Rows from block 5 of the decoder of a small image VQ-VAE, named by matrix and row number. Rows with one number belong to one channel. Each number is 500 + 40 x the weight over its row's rms, rounded and kept within 0 to 999. All counts start at 0. Numbers have three digits each.
After each channel's rows are labels from the 100 images, of 14976, where the channel reaches its highest value: "top examples" is what is common among them. Only what is clearly more common there than usual is listed. The data: larger renderings of crowded toy scenes. In brackets: how many of the 100.
# convs0: first 3x3 conv (decoder.decb.1.0.convs.0.weight, 64x64x3x3, each kernel summed), inputs 0-63
# convs1: second 3x3 conv (decoder.decb.1.0.convs.1.weight, 64x64x3x3, transposed, each kernel summed), outputs 0-63

convs0.23:524618465553447527515465461444532514481482541467502460482579486493491439474545486479467523486500496531445517530526541529504557561462542534469486478459466394472538477549508503542431549460521520
convs1.23:472384530513501478491544570475486468483464485524536527538427462507477601523448480468509458488509457493478491480471495476507504416499440486478461533480541560505410471449483491472557432451498482
top examples: light from behind the camera (67)

convs0.55:456539516486507534554414467474501513533468504493474432510449480494482523554468519494528486452467422524568562450556542486472518538501481500400491521528484470568597494485488435488495460502569539
convs1.55:521490469510505492475593517532512497480505486562478465545558560466446541560522496544542457449569545451470504565405520515488531525446510527553528467483524490439457515511520479469513537477420427
top examples: light from behind the camera (50); its colour: teal (27)

convs0.34:518501503455482519436413515486527497537501509468503478471531540500554536519405487475508534463530518426490413513496495503480466487476411596567528485489434448510432459539489478513438519504444500
convs1.34:513467505513471483553559434493466505519527519528466505513489432524447555499511491528462454537434467545458634564505504524526485484480547384443479491491553548520518506461506505493551484490565499
top examples: light from behind the camera (52)

convs0.3:540537465471508498466444455524515455474517523447481496506504517537523480622498500418581500531436475465458523496471522472492441427545450504475495494548527493443525546436522494521549473526491404
convs1.3:434468587517515486462465545449513572510540484491506486443513466514457507364489491558448490438518498558501497480524480536496537554480504407553452493471498554502487518514480481451481460483494561
top examples: white object (62); mushroom (30)

convs0.35:443504517469489447508570513496539485494493511578457484503554493466452503545494489631497453494494459566509506533440527534470511580474559540487524514484545497594497478484479460434499503489580512
convs1.35:490476527499511573471450453519525536459552479445513503535461502455459527453552440428434501526514513479491510497517417510498462475480467526501550472412491522434462487457418555479561493533439444
top examples: black object (60)

convs0.50:579518448457562521433431528533543507545528513470473484562490544450522450532505482471451546434491525442499367508499553477506521486450453535481470508482508463503444532455524486502439494475502481
convs1.50:484449493538423480554523499490462519530521495531484512436522448530472489496490504536605434565497502527474615556519439523493486524552524483425442473493508574535495483535485507513578505531474482
top examples: tree (31)

convs0.17:479525543532495521482465492460566455579483458505471507476443466486405457479430452471452479541470515436512487467498505499570489470459481456505506485567492426456499527508452514516501488486628530
convs1.17:434483538500487452470559537456448582427516443532509486487530476487589467519581528505490551485525484548496513535493499489474499540553484561503479507482501578537506561539546487510503557512391489
top examples: red object (64)

convs0.18:503454474481443532543476461528472509554505501535532463439417564435486495489492473548458524488387455452475445528495498420546528567496472476477547442523505482502519503492493503491482402490448465
convs1.18:509513544547520448497562496467510443500472519449527520589526404522524476552538556459491460470569484575505530542561458529482452401485503515527467531442541522537463464480476496465549481483501525
top examples: white object (61)